config = dict(
    dataset='phrases spoken by 400 fixed synthetic voices',
    train_examples=39062,
    text_encoder_norm_position='pre',
    cond_dropout=0.1,
    dropout=0.05,
    residual_init='none',
    max_steps=19000,
    warmup_steps=570,
)
Rows from block 8 of the denoiser of a small text-conditioned spectrogram diffusion model, named by matrix and row number. Each number is 128 + 24 x the weight over its row's rms, rounded and kept within 0 to 255. All counts start at 0. Numbers have three digits each.
After each channel's rows are labels from the 100 clips, of 14976 (inputs lightly noised), where the channel reaches its highest value: "peak in band" is the frequency band that holds the peak. Only what is clearly more common there than usual is listed. The data: phrases spoken by 400 fixed synthetic voices.
# convs0: first 3x3 conv (model.decb.0.0.convs.0.weight, 192x384x3x3, each kernel summed), inputs 231-307

convs0.166:073151120136098111126159103106143111125107107167123144169153142156134127150162124122077086135097175075133109129112074109097135083149117096158098109147129071174128131157154124110148135118171134141145087133077126125092148102140123141
peak in band: 1000 to 2000 Hz

convs0.60:110029120144140113146172127115180141122166118136115158105128101131144109100141135118117120147116153148164113108097114159163145131138136128138124117115160114157104131130117115108178139117116121108122163104128100140110151094139117134
peak in band: 0 to 250 Hz

convs0.70:163125169154132121156150083136177157134103154132112111088137144138144112103173065152086067207104094113133131131110121118142106157130128132141124085131105110058138176157143115176135123146120116112126123092117121167163161105107161125
peak in band: 500 to 1000 Hz

convs0.115:126132112119168123117141121120110119128142128100117129119140118118117114131132173137102133139147139134057136123163114093102152155163130145123124125125120142119111121123153113125120130119142140149129126131125131120106126113165125115
peak in band: 500 to 1000 Hz; 0 to 250 Hz

convs0.62:098214093092118106100092112116152115142108116088091117180105140160128104135142151124068110112123153128147148147126139126109173090133093136126095135163115092126111145137219051089151097119121144180102116159070140134122126108130129145
peak in band: 0 to 250 Hz

convs0.10:120129149172147094140205132136117142145126123146109143097164101133116121137115103088120125154105121110186107163137103132152118166120103099132107108114171125070169141130143142142154127133132092131134125157137117121153124149161131138
peak in band: 1000 to 2000 Hz

convs0.39:117177146170094146123120143128140165123153151086121094116151081125110088151164142139104103150082124138196189120144138097117130124084178111112122133077092123101142102159165162078114073124117147133113133124125126155124093171135142120
peak in band: 250 to 500 Hz

convs0.184:151170167147097121110161134122161123160140138110060117130136127162143146099134184126098121148097141089219134134145123123148144150081099113095102135085093119115110121118154111112124105140119120150114123196135112156096120165140192134
peak in band: 500 to 1000 Hz

convs0.83:091160122108136112114174136146124141142135073122157126142161172141138124182075118112138112144123093075129114125132075121096137079116163092115138108111109129105111102129133169114111115153148110140106118155091104106157067129130111103
peak in band: 250 to 500 Hz

convs0.40:117130127114099152126151152110106130093139130084105112121162129137134149138089173117115157161120142109145136127086062115094159107165104088147139135106106130131135089104110133093082126130123116108141113186129155139130080114127136153
peak in band: 1000 to 2000 Hz

convs0.0:061141097138112132150111181127099134137134086114079115110141166101122124192110086155153081121082138094158142105111112118119183119123116056110099153113122082114118075147146161089052093130160140138117140109120095146142088159113099139
peak in band: 1000 to 2000 Hz

convs0.182:115158140170158129133110100130136145140127133146160118116138143130125124056150071139099154129158121146147156112101103136114124124137143164145130146175131141136151135040152153106129103113154129131134154151135127095111121132145074118
peak in band: 250 to 500 Hz

convs0.156:134123133140118150133145124118125126145123141160149126091121112114127115097115107129145151130122113159122138143139127116154103138145109130121140136105144167102140143142132143133149131125144080096118140106109147126097123163151110127
peak in band: 4000 to 8000 Hz

convs0.165:090120112138167121134137089089141145107096112135135142115132123115123112127119110117140133120183106164088067157106100105112116085105155100108106097175143095166105158109139136123158165105127072124104140113110136102074076069153091106
peak in band: 500 to 1000 Hz

convs0.19:116131131170160118179064131153088098125081122104162174090098140117082086170119047139120135129124142086116129098146092116115159119120104128084101135141123145104141108147117137158057101140126137106122102118117141142158148100143115139
peak in band: 1000 to 2000 Hz

convs0.134:140183118121131079115153110130107144106152128151140110122128142125113119091129167123145147126174114163133138163148107146126136143159125105134135111157102147126117135127159130141120148131125129217138135153120134118123103119139102117
peak in band: 250 to 500 Hz

convs0.68:091159185134121154148118132148116114129140113115101103143131119119115167135115112150090126139102090115161134129158128105157130157116149129147139167115112135125132144136159144092079104114100120123130094139140117116124111138130123133
peak in band: 4000 to 8000 Hz

convs0.85:093134108134148086101130116103129111141098109146131127106117160110123126122156076118103108118166128166222134160147156159121132112134083129105133144143120157109102115113159101100125137140107121138080141127126139116104118157105102118
peak in band: 0 to 250 Hz

convs0.47:157132163114098135140128136129124115126145112146121148065135124167134115065141215121096107121125147120046090139107088107176132140149107152132134088089138084093124130147121135133125133109133138118148128068096121127096126128112154130
peak in band: 1000 to 2000 Hz

convs0.131:126116167112101138168125170119165140124127134120127135039109104136132110113128073115155135126132148112128089109116124104143042145124143150127118148126163164136138130122075147107112129123138171118141126117152155097127137094157105127
peak in band: 4000 to 8000 Hz

convs0.33:100121154142158133151117147144137118129135165162109113098119167110142126137096105121166122095117100106178135127134149137138110119120130087119121128113162131133138114104092134154114068122115149121123124078138146090138123117129100091
peak in band: 0 to 250 Hz

convs0.17:125160144131128137104103061138141091117113137154080107204132178147163139101101132136137064119191159115147150104105137138111169087132114132105156129158170108168126141073153068123085147103121115132096123123116136145160125153111096124
peak in band: 0 to 250 Hz

convs0.49:125187101145131088100163174086122099125142074124165174180136129134117112176086166129080119159145134109121084111126105127127147155136108085097110138125111148082125141121159126128145107114133117118113112109119127113142117111113108129
peak in band: 2000 to 4000 Hz

convs0.159:125123157124156110155091107132088128102135111153091130144148125133134159160149144122110099161157127167038110062140095104182143127122095155121095119144115116144123107121133117118118161078118137120145109099105124143127153096139141115
peak in band: 250 to 500 Hz

convs0.12:151124116124154120120151112123126108128096118132150134129138146093162151140111083111132142111129114116124145166155135179118122112154144136118145150125111165167126134092142099141160122128116108133108134140154107128087095164144077137
peak in band: 4000 to 8000 Hz

convs0.133:118154121169101073121127138147150145133166085116137193128125176120103129146091138130126029166113135115190129148112098155137137122130103118090083133094113095128101099103143134175120139133144151134100130128122116127164153150094099109
peak in band: 4000 to 8000 Hz

convs0.14:148120111075114164090122138079122121132149118092155141161101126112111114138120194133124157109100123124018118094148128117142139135117145121126133164091111109125100121175137138106135114119127131114154126113140112131058083115104157110
peak in band: 4000 to 8000 Hz

convs0.97:135101127156104119111116144131141106096111136113120106125143098085121139155146082118132086192114151161119124113136109115146166171098142160158130140123135122096091091117140107149171131125129120164127138155185136137130132160159122119
peak in band: 1000 to 2000 Hz; 500 to 1000 Hz

convs0.112:100128119138134149156097150125105172120146097101136130126158130139100157126120098137064160156066127141114112130134079147103093157131126153178129121132110123090106129119123135114142120114150117121131119135178116150141133100126142128
peak in band: 1000 to 2000 Hz

convs0.75:139186173098145172085150084133166108161097082138175160089093084164120114104140141110089118086168142064150123073131113143106110043165134087080130158148084121178081122134064157137164139106138100119130161085130109108085101138122111144
peak in band: 1000 to 2000 Hz

convs0.74:084110073075162138114108112133135154117164096117135122135139141095129146151094122126108137113142150110098127118136187162146170139114150127106145146137155121169149167145135099094145092179160137142090162128184143125124161115123095106
peak in band: 4000 to 8000 Hz

convs0.186:120155119191110151151094120133137132145133111157186161137164130159114114101164071161066134165154158129207086138127121140121111122124148117146105118173082100112123109117086131118175159115142136147137109096130132137123126117147144138
peak in band: 1000 to 2000 Hz

convs0.153:171131130121117104150078145114103113096125106120124165147157136144112149138140135109106177142066162130036117122117085103146129122118139154128150114126101144132152106154129156113167121092106138157135094158128124136148134074116165125
peak in band: 0 to 250 Hz

convs0.161:086129129124112141110088122081117131132099162108063120172151068163134157145143158133073065183050099094159142100132127105109142164088139101104096160089132140108128098095119060112137115139109099125068136136133116162143167125120127126
peak in band: 1000 to 2000 Hz

convs0.65:142109181132131147116160109136140121138086172136111107122129132139113081120141103123117153119115153159109122149143097136098069140106125128141146111086131145107118099069115140123142155152161128082107120119139149092157159141125146134
peak in band: 2000 to 4000 Hz

convs0.150:107184103149153140131100133113106132105137117135134143067108054097136110198150140131141088131128166111075109133150118101103136141126147150089124142196098109092112110128111132133125193112133123139095115082144143082158091154145092113
peak in band: 1000 to 2000 Hz

convs0.109:123106116112094086116141139118175130135122188143103104134121115137145103117117124110114140084159152144169155120130111112066157131124140134143146140118119128156112136166131137133134111126101151133069137130148113097154140144146122099
peak in band: 1000 to 2000 Hz

convs0.140:120153080126101091113158110111111129113116109121117114171177169148183133096167111107115113226107131112130124140120128172145115109102138097153087111145114091087135113096159107158157126119128143142120160152120125169115139159119127130
peak in band: 1000 to 2000 Hz

convs0.79:082158136140162168155150121098145116137115095140124101128178159173123120126117066120134132161099139067172166093149082124111120095066100087103091117113110126098156113112111120128117104105163073140113135186137116163142079159102104123
peak in band: 1000 to 2000 Hz

convs0.105:113126128124159137152119141150120130146102127131102146130138162131146126134116044102192125106081135147165161138115093119128117105124115162117132133093144161116145100137149103160087113112143124120112101170114131127132106166127135122
peak in band: 4000 to 8000 Hz

convs0.76:124114095138131132126105113070076113133138074109137134116150073124125137164146161149097150155085176131158174109150123097088125104123093124144139150127082149131120120139089124098135140140123148156146162171171086164172101140111125117
peak in band: 1000 to 2000 Hz; 500 to 1000 Hz

convs0.188:138118149111098086096158095111146143125142128143139073164158149147176139123124109103126134136149076113114122148124117103147152119121098107182125094150136121163141115130141152119120131092129125125131145098129115110146109113090155141
peak in band: 2000 to 4000 Hz

convs0.160:143086149148168143113114144113132137113136090150136154139140160125106117129109035116118117132135138153226116097121142167177124109095114128099098139165138135086140119121159112129165136124110100086125142146113124117138080150154083116
peak in band: 4000 to 8000 Hz

convs0.91:089107095132104131113120138091108137112113115097084103155140146118080181148147103105165130155074088128172146082091138109122133129104133108124151138092137129122147112092140105105095110129109136101089122181152085140169125108119153125
peak in band: 500 to 1000 Hz

convs0.98:163106118139130115142135137144138125096125156147125109092119122118120124113137126112131132113079110151099111157149128095103141111121133156124108135076125168105137125119114128151149109136100142130135157119161145117095129151125149130
peak in band: 1000 to 2000 Hz

convs0.126:116159097095094180106113123106157126136139089091103184185109134130106139106128115126114132167142100113145119122091107155114119160170125141127128132130124085177091124151185147107142126132141129136134111149172116183146111119127121126
peak in band: 1000 to 2000 Hz

convs0.117:126150131155150103088132119154137136116127139096111077136144116131126090145157156135108093143119087121211157130104142098094152104111123076116133129122138154144104143061119110102111099144151088176147139148145127105123128089132109130
peak in band: 0 to 250 Hz; 1000 to 2000 Hz

convs0.102:128114109105156089126100109157145120119100119132125125122119149161146150107141082122152110112175113116174116125148174155142117082121100117116132101134135156159137118124122147135135111122131106137119151110118118146168164145103130128
peak in band: 1000 to 2000 Hz

convs0.122:105169126118103137134175159125188105131133098121123172072172147168104108165125138106151085178119157079134101133116092138124138124182132096107122124148109090111088134169148127132122120108144103123095128113138131126144060162144138137
peak in band: 2000 to 4000 Hz

convs0.46:126137199144110093171145146134158171112125130112100182109133170165129079145073132141104109169121123158117105120107087200127117122096112082110125128099146132126136124134138127122107089136169131127098121127120150157133143137084153108
peak in band: 500 to 1000 Hz; 0 to 250 Hz

convs0.172:127142111153132157147147160133117156115142074134198137087133041124121163094102133145110125188134095107115093077152097122140094185046130108125130106128099162115097131158149155126183154137155089156162138133142133146145148109107091131
peak in band: 1000 to 2000 Hz

convs0.61:149095085131114089151133165110127135141180163139125144141116105150142144120137206130146127105120142126159136085124102114156141157086159139137144090157153110148110117161132116099163103119104145188119137165104126116098095094114160119
peak in band: 500 to 1000 Hz; 250 to 500 Hz

convs0.107:154092088087135113124130102156133121156159134136154114101110109114133128084141094093108141102184173128139095129136160121126121111117116137125123108116126111145104121137127130108137108153129152111124164125118115102058148120122121124
peak in band: 2000 to 4000 Hz

convs0.180:094116106100163160168104131155161147158165112105141121072124146097106138100126046113185197117106095106158124135111191123199096129147158163128151173098133131142168181140142144140106111144128083101143130115128173111145143150128117119
peak in band: 0 to 250 Hz; 250 to 500 Hz

convs0.16:191155124174105119089094161135130114112105144111125186090120102140142096123117213085147126070153092100117134083130165096151180144148091102093107156111140140135125115159037117161177138105117135128149166119158120107087155129098137124
peak in band: 1000 to 2000 Hz

convs0.23:129108120150076059122102091142121113116141160094120154114133106113109103098130165129038147154130127134113087151085114113089133122144167113151133107166112096118106121113105124109153123138137141102129095108152144121119168066126122150
peak in band: 1000 to 2000 Hz

convs0.170:115139094099162113116133117121102102140152117114148162154166158140121098160122140139133114205133153095090107136135144138154184130153123103138108133131148083077077144135149115114111129124127125147144183115136117158147127114112133121
peak in band: 4000 to 8000 Hz

convs0.53:136136095095115146143124091072083128103101157120123127181147078139146184132153183125099131143096193131056142111116138108086172113105159124147065114144117125106155116169159069084152128124105140100095086139171116140118114117185113124
peak in band: 4000 to 8000 Hz

convs0.2:127115172104119119125139137126136107138105132124143134116130138124123125127127161116099130122129148094009113130179120166142106115122110135121079162147111134135138118139140145124172142121144119114110093137133146107143146133109113134
peak in band: 4000 to 8000 Hz

convs0.13:137122128150170124137140116158113088119122132124176124166166153086146128143131121138132083142100123131191176129146104093102170120099171111081132189107085150137128116071115123165138157114150085140131130144172132147139085162132120159
peak in band: 500 to 1000 Hz

convs0.187:103128126180111156172129100130121138132118114133113142190084148193118128042137100149145156107128111127128127106133109127136123103117116101143141124161116171144153144120123119131150116155146137131150154181166128141121115154141132158
peak in band: 1000 to 2000 Hz

convs0.41:098125118132140084135139110114172127134121125119149178145124173137109097107139092142146146156116106135095127150083071152077117119140126155130111148174134122189105157100172130135147166099136129111116088151134096127139123093149146139
peak in band: 500 to 1000 Hz

convs0.92:119144066108116155086122070127129125149105077133180145216101101138121114100101094176118115152133089092106116106113166109105119123110143130109145097181098111123089097126155100102153129119072122110158100123117118172151099124101115148
peak in band: 4000 to 8000 Hz

convs0.44:117148147103092144099134165097146163134109146102054143103128136145134156167098141124120115160047098119126113105115120199102106162165115095141162144105130076150120132119151130148108056165124123124090122121141141142120137118108126138
peak in band: 500 to 1000 Hz

convs0.31:135109127158127118183157100143116156113141144099142106116139123114134144110157092154074122193105122150128076130141133134171101141134138185160130114097124133062151110121125150132156120136117155138137170111124134151156154177083148111
peak in band: 1000 to 2000 Hz

convs0.149:128119143096162175114072134109133091103148148141151128113088130079133108119115153107148118059115116119100122097107122106121144137127159139117141186141145121144102134114096136167101118098113095129117087090182123062123101136132090099
peak in band: 500 to 1000 Hz; 1000 to 2000 Hz

convs0.77:163134130138125138134130100124118152141120131111133114124132124136145142114135072136098117118161097111110106135098170109108120146052123136138116127081086151096156135106096125130123124152116095000104098042142141115095114148150123143
peak in band: 0 to 250 Hz

convs0.64:079193108106072140069161111120133096128119143103083097186167140123113133173108117095110180183111128131152129116125120127080114116163124101138089138112152124137103155096206089088098113117113148148102099095142138127130146111151137153
peak in band: 0 to 250 Hz

convs0.11:155144154119118128132130131100160156081141082160164134121131137110087102113136091125120120102195156148150125151090140152131115129155114138105122128139121122126122132131114169112134148124133136122121137126143126121098143179142095142
peak in band: 1000 to 2000 Hz

convs0.173:120086101091149153127105140156124115159147106147120143183133138127105139188120112120152174040125146111094182127140172158141138144138124128101155146123147119137114137164146130139082149169123131158104162125123155127143148114138130131
peak in band: 500 to 1000 Hz

convs0.72:130137146180150120094134148154109157118108126148125102120087120117144139083097143145174128133169101157110076148137128109131068117114092099137125110128166173122127123131104128127089141136141146143157126104119144083109143071152111124
peak in band: 4000 to 8000 Hz

convs0.71:161087121138094145111098091149163125138123163148075137146142122146136144137128107131121097099077125142140122141110164134137160136120140126121183142115113085118131149103099096119116133160118094095101079110132159093107152157138153130
peak in band: 0 to 250 Hz

convs0.36:116113121152131193092109126133163138129103140088084120129090127132150095164100133113148119104100153101179160104142178121112151110119135124113137143083106112139143126105089125131161078162108133120095147154145117144128130163124145127
peak in band: 2000 to 4000 Hz

convs0.30:148112156116112142151138128150115108153138142141125162111116091184120131075118124106118167116122074146147125136143058115123112114104163117144124114114113169107127110119087115123142140118119100112145130165143127119141150149074135148
peak in band: 1000 to 2000 Hz

convs0.171:139115127127123074090170138136100113148117111102123106153126139136153141119111167102119113154096137108115128110140083154122123135124129146138118105092079151104085108101096130115147140127139138145130146160134117157144140159126135119
peak in band: 500 to 1000 Hz

convs0.183:139077164122146115146128090121136114132089139150080135169132172158147153146114066114150124127117108110118125110163105117154114124120119118114143147105153160141152149143149123153138112127126134088131107143133111127165149101114140135
peak in band: 4000 to 8000 Hz

convs0.130:087138060135158094091110137120107138124089117153117123154151106153139117136165132144118102138122129089141195131167142133073109134124111082121108114111066102069131115108093127128129101142149171177103135131101131136122155156114135122
peak in band: 1000 to 2000 Hz

convs0.56:137061127121123149154132163127166145140175144156127159107123105143149133137148176111166118126073122142111123117144096107141118137131171140131120098121155114117091114138116142141148092129124156176157129148119107131152157098137125138
peak in band: 0 to 250 Hz; 500 to 1000 Hz

convs0.9:078120129125094102109124136067097091117053099089102136147146156136105127196114184133131163084130157153085143124126146113080129115126133134108113168093127110172146127100113117091083119137095150116108079129149115091098150115128159091
peak in band: 1000 to 2000 Hz